Weights of a small multi-label image tagger: 18100 steps.
Rows from block 6 of a small multi-label image tagger, named by matrix and row number. Rows with one number belong to one channel. Each number is 200 + 30 x the weight over its row's rms, rounded and kept within 0 to 999. All counts start at 0.
After each channel's rows are labels from the 100 images, of 14976, where the channel reaches its highest value: "lies over" is the class under the peak. Only what is clearly more common there than usual is listed. The data: pictures of board games with random positions, seen at a slant.
# convs0: first 3x3 conv (model.blocks.6.convs.0.weight, 96x96x3x3, each kernel summed), inputs 0-95
# convs1: second 3x3 conv (model.blocks.6.convs.1.weight, 96x96x3x3, transposed, each kernel summed), outputs 0-95

convs0.61,198,200,197,188,231,223,228,190,216,183,198,198,201,228,229,198,208,197,200,206,233,226,204,239,208,258,166,224,109,194,197,240,213,239,211,149,188,208,183,244,211,233,193,246,204,209,182,204,201,193,228,205,214,201,191,154,207,209,204,178,182,220,240,209,165,196,219,207,208,200,208,206,197,203,222,194,179,200,205,193,204,247,75,199,203,181,201,204,212,75,113,179,204,205,201,237
convs1.61,243,259,174,209,151,210,177,192,236,247,176,205,203,215,180,184,169,208,225,210,161,226,223,204,179,148,210,167,221,207,172,186,216,196,178,187,191,159,189,152,174,201,190,205,196,180,227,211,198,188,155,178,222,181,190,217,193,237,208,206,176,218,162,180,219,232,144,222,262,187,231,168,199,197,214,170,201,200,197,208,181,139,206,204,226,152,192,201,152,71,127,158,191,210,173,195
lies over: piece of the second side

convs0.27,204,204,98,218,201,221,160,121,217,201,206,216,195,229,221,213,192,153,192,206,208,200,123,193,270,223,146,231,177,184,223,243,193,198,212,186,188,196,215,199,184,241,213,210,195,228,160,152,184,215,208,210,173,193,211,174,211,208,189,200,178,196,208,223,187,212,233,129,179,243,194,219,222,218,197,203,220,220,202,190,193,201,184,222,211,237,195,98,234,182,190,185,198,185,115,220
convs1.27,228,196,124,148,210,214,204,137,198,205,219,240,202,263,200,205,212,261,185,216,178,257,184,214,209,220,260,221,199,255,123,203,176,232,179,193,186,223,205,231,213,168,235,202,180,194,213,230,180,160,195,220,192,240,203,197,238,197,230,191,245,207,209,213,186,220,175,175,218,135,210,177,230,174,180,198,203,173,188,231,217,214,136,174,220,203,199,127,210,182,179,207,201,181,138,160
lies over: piece of the second side

convs0.90,209,229,200,258,207,215,186,202,211,197,203,263,159,174,248,225,174,118,249,249,200,171,198,224,312,221,148,241,191,214,219,210,202,228,222,207,197,191,193,208,200,248,194,147,240,217,228,186,199,206,215,178,196,265,210,165,207,202,207,179,203,199,231,242,199,210,218,199,219,211,193,214,273,216,215,228,209,226,229,181,199,234,203,224,280,197,188,185,222,182,180,220,207,205,197,239
convs1.90,240,221,210,174,193,195,194,204,187,236,204,260,218,206,201,134,211,239,187,259,197,216,200,156,141,203,245,227,212,259,176,186,196,206,186,195,216,158,198,205,212,143,230,182,189,174,170,247,148,185,202,204,203,224,205,204,200,232,209,226,211,205,188,222,223,237,163,256,195,148,216,202,258,129,240,195,214,197,142,267,236,160,197,234,245,232,203,189,220,196,203,197,187,243,212,166
lies over: piece of the second side

convs0.55,209,208,220,181,202,199,226,224,204,199,219,89,199,212,205,194,216,164,200,161,209,210,223,165,131,191,177,205,195,241,194,211,189,204,223,205,173,194,208,222,221,192,229,206,205,226,206,269,153,207,199,217,203,250,200,125,181,209,248,218,219,189,230,210,182,224,195,216,194,195,206,197,133,93,217,221,235,205,137,182,214,173,217,214,114,225,192,223,222,209,209,200,211,205,212,183
convs1.55,176,187,212,240,196,206,233,224,218,180,203,130,208,182,221,238,175,150,233,135,191,185,208,216,241,244,143,166,157,157,248,202,198,253,177,196,162,221,197,195,229,271,176,185,231,261,223,150,224,215,201,177,188,182,197,236,222,205,183,175,165,172,227,232,192,193,199,203,217,258,196,195,135,223,196,230,169,234,260,150,200,220,214,196,158,220,195,232,195,187,192,211,227,198,212,223
lies over: piece of the first side

convs0.23,201,218,216,189,201,200,217,232,210,205,203,102,209,209,211,203,210,174,214,155,194,220,223,169,127,196,192,207,210,248,177,211,190,209,227,217,178,193,232,223,221,197,230,196,208,219,203,269,170,197,202,219,202,251,199,131,191,224,258,223,204,194,217,200,174,233,176,210,206,200,202,192,138,89,217,205,237,223,139,193,206,174,209,218,106,229,215,216,219,211,206,188,215,198,209,174
convs1.23,148,174,210,242,200,200,221,233,229,178,196,138,200,175,217,236,208,147,225,130,183,176,217,214,216,246,161,180,169,164,254,182,190,257,175,216,170,216,228,198,238,265,179,185,226,256,239,156,245,218,201,195,184,191,191,231,227,209,179,199,172,186,227,213,205,189,207,187,201,257,192,190,150,223,187,222,184,246,267,153,195,229,199,202,150,205,212,226,215,187,179,224,254,186,214,226
lies over: piece of the first side

convs0.16,218,205,238,183,179,197,248,258,204,205,204,200,165,221,227,229,250,204,219,226,165,222,277,215,187,209,231,204,220,271,188,180,125,236,209,221,204,193,220,266,207,184,211,157,205,216,235,248,158,164,213,227,217,252,221,188,221,210,278,215,262,198,285,177,183,236,190,201,195,203,194,186,213,193,226,208,238,158,195,199,220,222,200,215,193,183,176,228,217,188,199,203,241,180,217,204
convs1.16,199,245,190,280,196,211,178,227,214,205,229,230,200,171,174,175,139,135,236,269,190,146,206,206,209,221,171,231,211,219,237,198,196,175,213,182,195,140,238,167,212,229,239,153,201,178,249,191,194,174,204,159,197,183,243,225,223,206,180,225,179,162,197,249,200,227,193,201,230,202,219,217,237,199,184,196,223,267,183,227,216,164,200,255,208,226,246,203,238,160,206,202,174,236,194,250
lies over: piece of the first side

convs0.31,205,206,93,219,196,212,147,116,209,205,209,217,202,225,208,208,197,191,184,199,203,212,105,190,245,211,172,211,196,178,237,213,201,209,211,208,185,203,212,203,203,223,215,206,182,237,165,141,196,226,203,213,174,192,226,195,204,218,194,191,164,198,204,226,199,212,211,128,164,264,211,212,217,218,207,215,224,220,209,201,208,193,216,233,207,225,206,88,212,201,201,199,202,208,113,214
convs1.31,217,182,131,139,212,202,195,115,173,202,224,235,188,231,199,212,217,255,174,211,173,263,176,210,215,216,262,224,205,246,134,197,180,242,193,198,189,235,198,237,214,171,231,194,178,203,215,233,175,172,214,214,177,246,199,198,217,193,232,185,257,207,216,211,195,219,184,164,203,135,198,177,229,185,193,208,207,171,188,228,229,223,128,178,213,203,199,128,214,192,198,214,198,187,143,172
lies over: piece of the second side

convs0.26,206,193,144,224,159,236,132,174,249,212,224,210,220,208,252,228,162,153,211,201,189,197,175,203,222,223,141,200,234,193,252,199,185,195,215,204,187,173,247,179,198,278,216,187,204,231,169,158,187,223,198,227,183,175,221,195,204,232,192,218,139,183,170,190,206,238,214,143,185,255,230,192,200,214,189,205,221,263,188,184,201,209,223,266,198,235,196,130,198,193,213,198,236,192,145,223
convs1.26,176,195,150,201,206,203,208,141,199,192,223,214,179,242,207,222,226,226,194,207,131,253,200,236,182,221,256,215,219,239,204,219,152,263,216,176,210,214,257,223,193,164,245,177,214,207,221,236,202,148,195,257,194,226,191,180,241,168,237,203,220,214,192,198,205,232,165,150,263,158,189,198,212,195,192,199,205,179,212,224,229,241,127,189,243,199,219,130,212,194,195,222,213,176,158,180
lies over: piece of the second side

convs0.87,226,192,254,146,214,180,259,230,175,199,207,186,216,209,218,203,240,271,163,197,176,242,271,223,187,189,268,149,217,223,197,134,159,227,219,195,208,192,207,245,217,153,213,195,159,223,198,235,229,197,198,227,182,201,201,248,204,213,223,214,236,196,231,213,219,205,189,223,165,227,215,187,180,202,225,190,244,145,200,253,212,221,201,231,193,215,185,256,190,196,199,195,254,240,259,181
convs1.87,176,228,238,249,184,208,150,243,237,212,215,179,211,131,219,184,181,185,206,211,189,156,199,208,221,223,140,171,204,135,253,198,196,218,220,190,181,191,219,189,189,224,219,244,199,190,183,130,231,232,203,203,201,176,223,232,215,224,203,189,163,198,157,215,227,238,261,167,150,272,230,190,191,241,215,194,229,224,207,182,195,192,217,248,166,229,231,227,200,208,219,208,197,220,225,287
lies over: piece of the first side

convs0.24,179,213,226,185,213,187,244,200,201,154,195,134,186,213,211,217,226,226,202,159,216,274,205,150,137,206,226,237,182,234,190,209,219,196,191,212,186,187,230,250,227,222,219,199,183,243,174,231,167,183,216,254,168,221,192,163,188,213,268,195,196,215,221,177,152,214,170,220,178,173,180,209,149,125,220,198,220,220,144,197,203,188,160,183,140,232,226,233,231,152,188,158,188,192,211,164
convs1.24,172,206,155,219,167,181,197,190,216,191,190,130,193,155,183,218,195,180,228,144,164,210,261,235,230,241,220,185,193,175,222,197,227,230,180,204,171,188,204,194,250,238,190,171,197,212,242,180,240,232,169,144,212,200,199,213,218,254,193,165,182,218,225,211,182,205,131,200,222,234,203,163,127,252,200,209,214,250,198,184,220,196,218,152,207,193,207,213,186,135,147,201,241,172,156,236
lies over: table

convs0.12,245,196,229,185,188,215,214,222,217,181,195,231,204,214,226,220,211,219,209,231,145,195,251,218,205,200,220,181,293,228,229,184,191,240,227,237,225,183,225,248,234,227,230,155,256,208,259,226,193,218,212,216,218,250,219,220,198,212,188,196,237,252,230,191,237,202,182,216,246,248,201,152,223,217,223,220,215,204,227,225,253,226,265,232,240,198,227,232,190,232,248,235,201,224,230,230
convs1.12,157,182,262,231,197,146,214,234,221,208,207,202,165,172,186,146,158,192,181,182,147,220,182,128,184,236,223,251,182,183,227,197,173,196,200,164,203,174,243,241,239,183,178,180,203,198,182,161,206,213,216,186,156,178,171,194,179,220,232,231,180,209,192,250,210,215,185,205,142,208,215,193,194,168,226,222,218,199,168,249,243,207,171,255,198,206,249,223,227,230,257,201,172,254,260,188
lies over: board

convs0.74,210,192,233,170,193,203,233,258,183,240,206,228,225,216,190,137,213,224,177,235,214,147,276,253,208,182,243,175,208,244,177,166,184,145,215,190,183,163,203,188,219,160,231,181,204,182,229,237,214,173,165,181,243,222,220,217,170,166,174,243,224,183,222,207,239,178,248,229,179,229,197,186,231,223,194,217,211,164,208,210,216,189,207,249,218,149,201,237,186,183,180,214,294,231,222,211
convs1.74,198,212,210,230,185,182,125,235,205,219,219,204,199,148,236,149,198,185,197,229,160,165,202,180,156,159,186,180,233,195,204,138,189,249,221,200,238,159,261,181,145,182,230,241,204,204,208,189,187,202,199,232,173,169,217,221,239,228,195,206,191,179,98,194,233,234,220,190,191,212,245,217,213,185,206,195,193,213,201,194,200,185,232,256,196,209,295,216,214,198,244,199,175,225,198,228
lies over: piece of the first side

convs0.63,211,223,202,177,252,208,230,177,225,155,184,196,169,208,218,230,190,225,199,200,190,244,191,223,209,260,188,226,126,189,208,202,192,229,211,153,181,200,203,261,232,229,192,214,191,217,200,205,190,170,234,232,194,203,154,156,208,213,232,142,206,206,264,204,141,205,199,206,201,188,188,214,187,204,243,188,168,184,220,195,186,252,101,189,200,190,187,208,219,108,139,171,168,222,209,217
convs1.63,246,243,175,182,167,214,194,184,224,209,162,198,228,186,186,193,144,208,223,196,164,213,233,207,204,147,231,144,232,198,196,206,235,198,215,199,163,182,174,185,230,213,227,202,184,175,232,212,203,218,162,159,224,204,170,202,170,236,227,176,183,212,172,198,208,227,151,212,205,236,215,131,189,217,211,185,250,238,194,218,174,139,237,180,220,193,165,204,155,92,126,152,212,209,181,209
lies over: table

convs0.43,211,209,98,210,199,211,147,117,216,208,202,213,196,230,211,214,199,182,176,201,207,211,116,193,249,214,162,213,176,167,239,223,201,208,208,192,192,194,211,193,196,224,208,200,178,239,155,151,190,219,206,208,174,189,206,199,208,222,200,199,168,192,205,214,197,213,213,114,171,267,209,212,210,218,209,205,217,207,199,196,203,192,201,230,202,231,201,87,218,184,186,179,207,201,115,209
convs1.43,230,187,111,146,217,198,189,121,192,205,210,226,194,228,211,215,204,266,179,209,176,272,177,215,222,206,260,207,214,231,126,192,195,249,185,199,192,231,203,228,204,167,223,205,176,205,217,225,183,167,207,210,184,228,197,201,233,202,234,181,245,206,211,205,184,233,166,160,221,140,206,173,225,186,191,197,204,170,191,232,219,212,155,175,212,202,200,121,207,186,185,206,200,182,128,166
lies over: piece of the second side

convs0.9,212,203,109,204,203,204,147,110,207,203,206,223,200,225,215,204,205,197,175,204,209,214,112,192,258,208,171,208,187,167,230,221,200,210,205,195,183,199,205,201,203,220,205,207,165,247,152,145,199,225,202,201,180,203,218,209,205,217,187,194,169,197,205,228,193,215,205,117,163,267,205,208,216,217,207,210,226,206,205,202,207,192,210,233,212,225,200,83,215,189,195,188,214,210,130,209
convs1.9,229,191,140,132,208,198,194,128,174,200,223,233,195,224,201,216,213,263,173,219,186,264,177,210,219,211,258,224,209,245,130,200,190,248,186,198,189,239,192,232,216,162,227,206,175,204,218,230,183,163,217,212,195,243,197,199,219,203,240,185,264,206,219,213,190,225,181,159,207,134,208,174,231,188,195,207,206,164,183,229,227,215,144,188,207,210,195,120,208,195,192,208,195,201,142,176
lies over: piece of the second side

convs0.34,219,244,210,162,167,189,232,202,177,238,189,207,198,245,194,205,212,246,164,227,174,217,222,234,192,189,249,202,270,207,201,223,200,164,214,234,199,167,198,230,217,192,226,189,192,229,250,223,131,175,203,237,203,208,227,212,165,210,254,181,188,261,217,169,254,204,180,218,197,242,199,196,219,219,218,212,124,133,216,194,210,218,236,239,215,149,199,209,225,247,261,221,161,226,194,241
convs1.34,183,175,207,211,226,204,173,211,229,216,213,192,199,186,172,155,161,177,233,180,205,168,203,142,169,157,212,187,194,197,223,183,220,204,178,210,115,192,247,219,193,258,191,207,199,183,244,185,120,179,270,138,203,152,228,190,122,196,209,218,195,179,178,219,207,211,200,191,159,227,236,212,198,177,202,253,217,224,187,228,244,171,227,190,184,181,260,196,233,194,211,235,142,213,195,166
lies over: board